{
  "crop_scale_min": 0.8,
  "horizontal_flip": false,
  "encoder_norm": "rmsnorm",
  "encoder_mlp_ratio": 2,
  "encoder_head_dim": 16,
  "encoder_patch_size": [2, 2],
  "encoder_depths": [3, 3, 3],
  "decoder_norm": "layernorm",
  "decoder_qk_norm": true,
  "decoder_parallel_block": false,
  "steps": 7000,
  "batch_size": 512,
  "epochs": 70.5
}
Rows from block 5 of the image encoder of a small image captioner, named by matrix and row number. Rows with one number belong to one neuron. Each number is 500 + 40 x the weight over its row's rms, rounded and kept within 0 to 999. All counts start at 0. Numbers have three digits each.
After each neuron's rows are labels from the 100 images, of 14848, where the neuron reaches its highest value: "lies over" is the class under the peak. Only what is clearly more common there than usual is listed. The data: small charts drawn from random numbers. In brackets: how many of the 100.
# fc1: MLP up (encoder.blocks.5.mlp.fc1.weight, 256x128), inputs 0-63
# fc2: MLP down (encoder.blocks.5.mlp.fc2.weight, 128x256, transposed), outputs 0-63

fc1.78:507465468427522554553488454489574458502537561468480474485437509443520487412555402522502541504551500476529530527516525526487496449457560484534494518511442448437479465456447525515474453472482493
fc2.78:536560476510589525512521609488531566471485460430493443520466445529505532537439514456518476513507467541573437436468535477485548478486476495522437508547507502494497504549507532475553526516497510
lies over: legend (90)

fc1.185:457513519500418541528480472486523447516510520504492475512419515547478512484506529460504475533495543502476446569531459475594477470469441511540465522499470482480451497484488571526455555525474484
fc2.185:533496486571543619485509474477465563463508483531497551438496502555564394468444447539538503527560475494502491533406511512482558518530440521482513512525506598515569505506427444455544520438475486
lies over: data marks (74)

fc1.51:436542476554478455533551524532479561511509565498451482558471500449507507400459533471422539525488492547554499467461427486481476526541567471435487522513552457517489488487479444411406531504509525
fc2.51:475530523528561485484483524494504410606470468485499432496476513542485538491502506582541520520478515487433560480582518496545449515473457470533491463495442501527505480391483541533543467578463453
lies over: data marks (74)

fc1.53:577498468551522463446589527512519476422554429441446537473530502549527507495523480500492438471398472448447539482495507515425530505449499549484519524496489529538519517512485482488466535477484513
fc2.53:471508536495474506624486525528543463490505470489526529507490552542449411536569460464483534471532592458426538541470508478527408524506471458534515517511514506435572445467541476520502533493508472
lies over: data marks (67)

fc1.89:469454542544536418525533505517462470519456454481540516516555517545508496513494482443470514514447503569528532546492545454522484537460585489432513479528549528534435488525492600484457493384493443
fc2.89:483478471497500504467422458522516521519607504508519464507476453509542549505558539510469506519462528518488506490422459499450509495515496499523577519434471555502489540499532444539529572522489510
lies over: data marks (46)

fc1.10:455453529508537484538459505531527520531488519522487405444432414426433463426494557475550494499540502463461435501542433431443507561494460552515480534511501505454444462482473509480487521559473481
fc2.10:481471545447462469505502481481434461539498554526538545465583435419523524457498521497525526486451459470463512416460508565531516519535507488499530516510484467469635526490452586486426456524512537
lies over: data marks (94)

fc1.122:541504501384497547458460495508381419565537433515465457519558492498565485483530471515541450521433462465514519495522562447541471547531452505577476491521485512425472447522439477493519473523504534
fc2.122:529490448497504466534470498473562484506453509549506537464512560492530531495526502437520480459505434500503494497523469462466494510523613569468479542516443512528578539559524504508465470464516578
lies over: data marks (45)

fc1.72:457482491524534518472524464493563437506441545481523463511498541502438487518413505573483490489513415509416527523507490539520437408419501494455450510539522500507440536569508517438557521536521561
fc2.72:554498501533427503458497460539497451469575458447451481453394479527426469440518535480516541547523529505531452501531574450478524521566498489515565504449417516499508531451528533540449463520472525
lies over: data marks (79)

fc1.50:454508525458430416449521450472463506481451483574542525466518509459466441483492535444529495465464555478510499464512444405506515558598503527458520551516511440520445472533495536459559506461407507
fc2.50:505470566494479471512461463537473428557523530533524504487481527469598548472508517494490522507519441429514431489565504473413453455464534506497526433549563564458513505409555503527519472551540528
lies over: data marks (55)

fc1.127:501451489555530504498490517449545491502444455457488534548551505444384467462536493474512448464518540485427407428490482547525473555575580454505522495551550489475459473491526500468498483540496416
fc2.127:484495467474502504583516514501572478489574531518509496559467488510478583537524506524455440513457488531458554548547445561520491507448476504478501495508519524473516402567478547473486503473448506
lies over: data marks (53)

fc1.211:491507526482487466455519426496472504501458535480547521457490516517520484464521514499500495599474454507484493478487512550457485490569456477473480543448508470498528532562555467477504534468502616
fc2.211:459516455452487516572497540479534505443496525544466525486446522612495526493540505522527565407514485490519497537455513456431541488498521459401510476551492533458489425432541472552566490499550394
lies over: data marks (51)

fc1.206:501522469462519530510528488504520401478487444506520474492520544503519483493489479489483487539486496480474479542484543474504515543487548510584515515457492519463434558601582523481529504495467491
fc2.206:411491499578535549500549539465520505436506546444495527547536484551564493478506453437493454525452505487492574517445459503497490525549480553443471504462509459426528522432477495529502493504527353
lies over: data marks (94)

fc1.41:496476507430515471502522476477467441506503515483385536449489520458476531469551468471510455458494525394550488486486437465527525498419495446525461483477447516477552513498476433546502531474526536
fc2.41:580493426506481515448500494493492487485522538486549539615504476505509487501509476602459506535500441496487539482519551479509478610461587545507567538526484482553497514488479409477527548560477517
lies over: data marks (52)

fc1.144:506533495540460441558490538491565465480516453501473519506500516542504514497604480513476440525485410458467477460550481545515483487487512504408443559510530454497462501503472448482463465460473545
fc2.144:549532509433560533494465492415560532554470513496461494510466513531457445477460533439472528424517538445514468580439474485542530511457530495493557484471511538487546514499464476434481501527419473
lies over: data marks (78)

fc1.213:521489530563459479523477518450519465491569450482505463555522478506487539526489404528463536485514479471474570449463416539500492483490505448478502473497497494541476472482499564548525432508507508
fc2.213:524487520516571486513557452539553547463487469534467481618457439516549480523500497507586521468502519491520513449461511579460557447520445498494535431435492500484439468502451468451496470481487396
lies over: data marks (83)

fc1.239:501477511438489509480543452497477448501450526526525485493524576504494443528503556536511491569473365422435494462503483488472492418507543536455468508526513567530513436518456502465451528501473463
fc2.239:535545515492523453548525450491491573492508502410535472507472535525492499514502479439521502476520513548498493519506605567447578423552529528475489511487483484477512462445486524452575479467430457
lies over: data marks (97)

fc1.20:531534463486468526457565426494486496425434474508503497512520520472512444556494474455515549549522502481459462466493482491476508553539547472491541403510452576458441444493467501446542529477535504
fc2.20:465535503559437491504480528470510490504446466559477499518512467554564472513504537538552503466472458438512554517506515470555487437585523492466416493498556547564527567491475424522531493538473417
lies over: data marks (86)

fc1.117:507455471513523534544561581505463491536518541561542454521464552438456480488502411523413557506500525491528499522487480506574448545464498443523535544482493426476425483484527490501487520525550466
fc2.117:509434492621577536490502503529493515500471557457521516497528508477509539504492507500419516485514544557512501538453427387502451556474465515523569473501598443417538428466564505539453455485587461
lies over: data marks (52)

fc1.31:490420562409544471484506490417544522500488460506401511577474522492466560483557476456473469536426496434469539472517471483482596425540475494521526500454528456456481487502503615465548504453492467
fc2.31:507509521455506440465494533550433541543535538520554484512537509481532479462542498483567548532595460510499503414469453455567450583527543502538544483530448576526521510512539393457368409508520562
lies over: data marks (80)

fc1.38:501514512535503480512478475473469487452448527533553577534572497449500498477511544457469451509495451480413498448480451476500518485555512503517507497567479489467510507509521547510468510430456485
fc2.38:494473477459505514526555461480448506526495525505438470457484572454550568491524465500535575437460477567463592552501560532578449481558491438540515534509567542454512431505441540514472514452560446
lies over: data marks (77)

fc1.225:499483496474504533527465481550457435516444514511479367507469530453499480518539514481536506457547564517472431475449562434536516454555522499484454485434453496431542487448530471499444508510486410
fc2.225:539526499542530484522530521497502456478461430527492564517521501530507449488494529493440502499478511490502580509541537527571454471526461493480414429483536584561522465654546460548529510470488536
lies over: data marks (54)

fc1.208:471538519509492489502542494491468482498508507462474370483535507569483443495498423463519425443528508551503534566452537472516448526566497475467538580509558483527465485503496481466473523458490505
fc2.208:507439522530565483536425544418533478495519551513389538449530501433499510456535527482496567523452486513479496457594534566563507546477550476565508478587473514520461518474407481519502556495496492
lies over: data marks (68)

fc1.226:448533470436458489492527512490532500427506502452466509401503418465454521489532559554463604477495436420519536508459505514518513515544494456470548511456476527484515460575533475456482558478510496
fc2.226:512453469506542507497549453499533552493459529468540441561529505502528549487488626400551470513542499515489435509493475502510460442529509437483473515569485418566525507457492401469566456480458521
lies over: data marks (51)

fc1.40:562463528452456459579505503500483440490515432500502503473480490453398526479496524539507558464551540513422518415481496502518482447552437448436522572485520481478455499454535512567530560487571488
fc2.40:517491507509484418494461518435512547529486588508493476465473496488506478445525484469507498503473597526562494605432513487534538539501505469520521468429514463534576446501510524496484463472515499
lies over: data marks (47)

fc1.19:534530527454525446506527476539504548519496505424463503524501520433501473371556486478525532500535484428501521568445534444441500537442487493534500505483462485458434516470454587509513449524495519
fc2.19:543539499479538475505519566493483438412568473481467562444445544537514521521493476484502427426473422553555550564483447498481524496560500449536473535515478472457589497558536489512434595488468538
lies over: data marks (66)

fc1.254:457504505517449537437456423523509455469526487517532574520417512482452459486519484437449517559442545525510544444474500509590446461471518551551481468483457494540499522591464555445496529497470514
fc2.254:512519497504447520576603502432497506504537540509510504498487521526556425527480522554526465482501549500536483544536492506481523545500439447514479546561490565413480558476433457520535498561478481
lies over: data marks (69)

fc1.48:489452533547564499485469475512478451523532553531520521494482532503489518474511470450527437438437539446513528462474467433500598445549443504466519473451539483473441538510466510493468542504485499
fc2.48:448467543445462439542521518538501496363482526482439483460492522415559443469462492475531547526479454474465521491496508497515505491528530507566516488538485460510510499527527515511503488588515498
lies over: data marks (99)

fc1.166:475506474431435463539539511514475437496565481446435493415521557516482496485505466437479481530460554547540532492480449488475537501489473485437428514508562453518527514487520495531488555479531488
fc2.166:484487526491464445520566501485516438563497471485510477498528556518490547485480525431501466441469467530518574484413514506448463531533457481521600566581496570479446445567512556544531509486542491
lies over: data marks (94)

fc1.32:436473546438497529526471561482475485509483527474499425506508503564520505521454551492499486558553478518440521538516430455471549514586543469464511462508581506481482519516460391493560534412441487
fc2.32:474531490594448414461453448490519496489477471515484538454469458511580494536492475468545481453525570573481502515444501515477508542540477473518507473446449514509537560537486532543490473554493486
lies over: data marks (91)

fc1.158:525498509381513516496544503518498499443514512491502514529554531537536508477427497458493534454507465466504487507496552487554473466543487502496541530518484421523480551531482511485453450466498548
fc2.158:489593506505519512523431573458473546413449516539526486476463571492526519482461498494506422518451473573523460512523439405545482555520545404515526531490476519490483455482483475495553490502537509
lies over: legend (30)

fc1.161:515559416541461515474547423505530500528517459476499499499438533531573533481537501481407484517505514471563514527511454489509511478487516532500506500452436534491446551537569555474477464494483453
fc2.161:486509566503512492516541559427543514467470504473508503418537547471477542519529494525479430507570560549456501497468462553519415493522465491499496487475518507409554556432430426434512588527552506
lies over: data marks (100)

fc1.233:519497537545521503498497473484501430461450536505503465530522440551546528465453370472535467548489530535536474445501551504520514521479521574569485522508458511501478418461488529423465483504488522
fc2.233:532457514516489537446589470496463555462466437551497473469510588502471523482434510559565532472483514461491511519506530534567516525492485529491471481575492491427502453495482525494576460546494458
lies over: legend (54)

fc1.115:537500542461548464479562542488515481525530513479536491405540491481521502498482456501505513540503503560489521503501505480442462512456449474531549441474513437389491495483480479554485518409544520
fc2.115:557503607496488458441527497532507499471534542570531435545565489571493493423516511507535468502580459535489571452471494526464510516470444491516529491491496494521532449470521476477455488480473535
lies over: data marks (93)

fc1.253:491532549412453398538565590510577498500494504467502482564508580536498504441459535514532472464550477477479466482544497476535491513551475448458444538547411503507433444500533567434520421533470449
fc2.253:502442455539457523519496436533446470533483509485512522442455510460541546586511534484487550531473469526522534430455536480512494402489492555483545435529461500430606509538606535530518486483474532
lies over: data marks (62)

fc1.52:478507486450449498523475537442530520465515416468508397467452497471516445479562528546449512493568543452511474588527520534560449447590521492485440466499430577462495488530557519543555486541477439
fc2.52:476512422549517527502461432516556568489419558559441478492497485573492498478488532486502558545481484473430570440509486479489524514505531432490489524497483471514551537502508538456534503536467482
lies over: data marks (98)

fc1.123:553498480418513576503610444544465530471490528501504535469410477509441500486541480475499474533524444466494574428495488523485481435482515546458533490540519528501454504571477554434476526506473474
fc2.123:486473484485438529514480518533478494478540493499587435493549507497515503508517544484558580522503439508472482548587526479514556529446503408489531464525580443569490513494534499505553493524496527
lies over: data marks (79)

fc1.238:477501562527528458478513450424465493521545495505462500419391481513505475530508417460469460506430472517524559500505544449562476475511453516451538523483574496522526428481512496502563526565468427
fc2.238:500494554470420498499515504490477487455508544533426505626509496415538461526504522531469541520475448599507510558516491512432510497491472469520523524548512495454492500453460494511509439492539613
lies over: data marks (94)

fc1.157:462460482498450544511469513463510512457478493450467447467491414436519444470501540533467512560547495423445513493504491474557461490561530532495484487496422493514506516504476434490516436501456567
fc2.157:546526488531447496529457451505538442486559451512526449521495527417529513505514581458528448558461419470430503436529489470476515468552517517554539482530473572507459502521464465529558440464478557
lies over: data marks (98)

fc1.37:472422498499513472444513496522460436500481448463617468423566500485476551510479441489543507474450506479477468475517477522476515488522565452481508461473485522434516524519539472516523497479433518
fc2.37:502464477448530501401542570466512438505482471523524407504442494511483452590549486487493470517583499486536570474523496470576508506471477501444501519524498478475476519486554411503496456555526475
lies over: data marks (45)

fc1.26:530462442528507513587509499451567496481478481522505524433464506464475480527503469588509468470511398466520484495506494564491463495602526467526509410511521483579452574536482472474513478413502492
fc2.26:552469533512502485560448481485553574499501458556562521474460509450511474463506489497496526508536429492564481541584485521477436580492478490519434502580502461470489551468463481529558580557482469
lies over: legend (77)

fc1.73:457525490507510491588432509479445543531458494485472464510493543498536516434581459478484476586504476516551557509504503509492510495483511475421535499431428411531514510444508557466550493444479509
fc2.73:516523465488501483482482467527517510546452492467539458533481450461521472550492516540462543466449526485504404393541484456459474500560539547492548509570497520470579502450527529535530418538564500
lies over: legend (53)

fc1.109:406471523499542578514482461491532527463539466435498510456454449493475422415479511517459421563503495456405480537487491494490510494472502482514440428453461503497512520496528445460512505498488529
fc2.109:464553441482408495528441458473537540481492394451514441526503505432542500494486507471542506496491472473453508487559507552520482490487565506518565478505493562438533449534512510479539415485407493
lies over: data marks (92)

fc1.153:502481501545501556587529523411511427504483467527607499525424463511462471542542521496461501550588425433537453477494468545525526527498503480470463486492505542465491528479511480514569529499447536
fc2.153:489517551562508484484448457567494530454460465405509453407523465555462463466488546544492530509495505458446557486553486458496492528488514447505506541482521499433516487501524451518539468489503490
lies over: data marks (98)

fc1.231:541494499450583467454507490479506530533510504484485480473491528521486536508511557441572471514499488498486527441506525502521513448524499440406551540497530422563516493476527459476511526453499493
fc2.231:472525464520518433485450466514557416474511498522431494573516486478518489511509494614480523469516451444477470550453503548487534515489535497496485600488488471527477402535567544497553506523501551
lies over: data marks (90)

fc1.190:470516433492483444463429438385491438511551554502534487515487566510362435425526557489504521488542499526528484494571455506513493525510491445419507509469520497455502515539551584501544472463474519
fc2.190:563490467495470467495494501461498521514476437531421522533520498503525507540555516543542498522478467477457503511484607439461440500464513522533487524503480468472499451457499523553459529505514463
lies over: data marks (44)

fc1.221:386519549489511521498491440544471491479488472491506502467556502443491510476503491520473535503422499496435504517427539449430581497532367479455472487453487473463472550540478493370459480480507467
fc2.221:499440478545494459537522568456471517567574496485532481478483511520468530495530454510491492537515478513503548463567508533519448470408554447505509504500507493457502487611477446569481540439539513
lies over: data marks (65)

fc1.112:446575416538467476497474508441524468470501369507476472485504503468512503560495493483507485434569441465558461523549431404479456534509549512550462498500480470486512488529485518516489488468515481
fc2.112:542410412421525499601550468561520480524467594524553524498543442481490532426491526579485522478526511473539498560444499538525554459422526459486561452543501520547426484479465469447543532498479533
lies over: data marks (95)

fc1.124:526492430456539495505497500486482465455550593581507497477488488417438481391481431514475446479524488499505483488474545503501441455487519454532578420475528509462465426502439552483508458469431473
fc2.124:511542404531512533512514603504536576524482434430517496523501541487504530545507561458524536513465477450522535513499502535469525534443509528486425530504343476458456565532541521463513467480503498
lies over: legend (53)

fc1.165:457528518521487498532574520479522458473519485487468488436496504509500529494446474500460544551511538452469511439457543563444539470532468462482550519514511463614525473525426534475559488492484432
fc2.165:556483502488497497532544424484473517407467520515467480561521528504523484468471463551513468454478452517434517468477547545505419446481524502488540441452499522392495477525484559459580501523448505
lies over: data marks (100)

fc1.131:481493484455482478523514496469553479557477503507445468409520503489527534509472518502450506467537498473455517467468519535472556483416459468536487581534498504504475515439429518485530479482431470
fc2.131:515479519493463495499502451458468581496446493479520466531588513460486531507594503554518462588501505427516498515543475498510519554465499472474528485595493479484444415553446433490436550551555485
lies over: data marks (46)

fc1.179:508546433500434493502536449437520468484567550518493477460485571474467527545480498471518457479503492519522454410547490500494538525565521435562462458497526527498492527553507480417494465463536529
fc2.179:476476516479489544504509456494490515444472497530537447579564498505469561499499537511519466502464443475590526452505482521506483483508526540550478496475470513478408474418472488506523530440514470
lies over: data marks (98)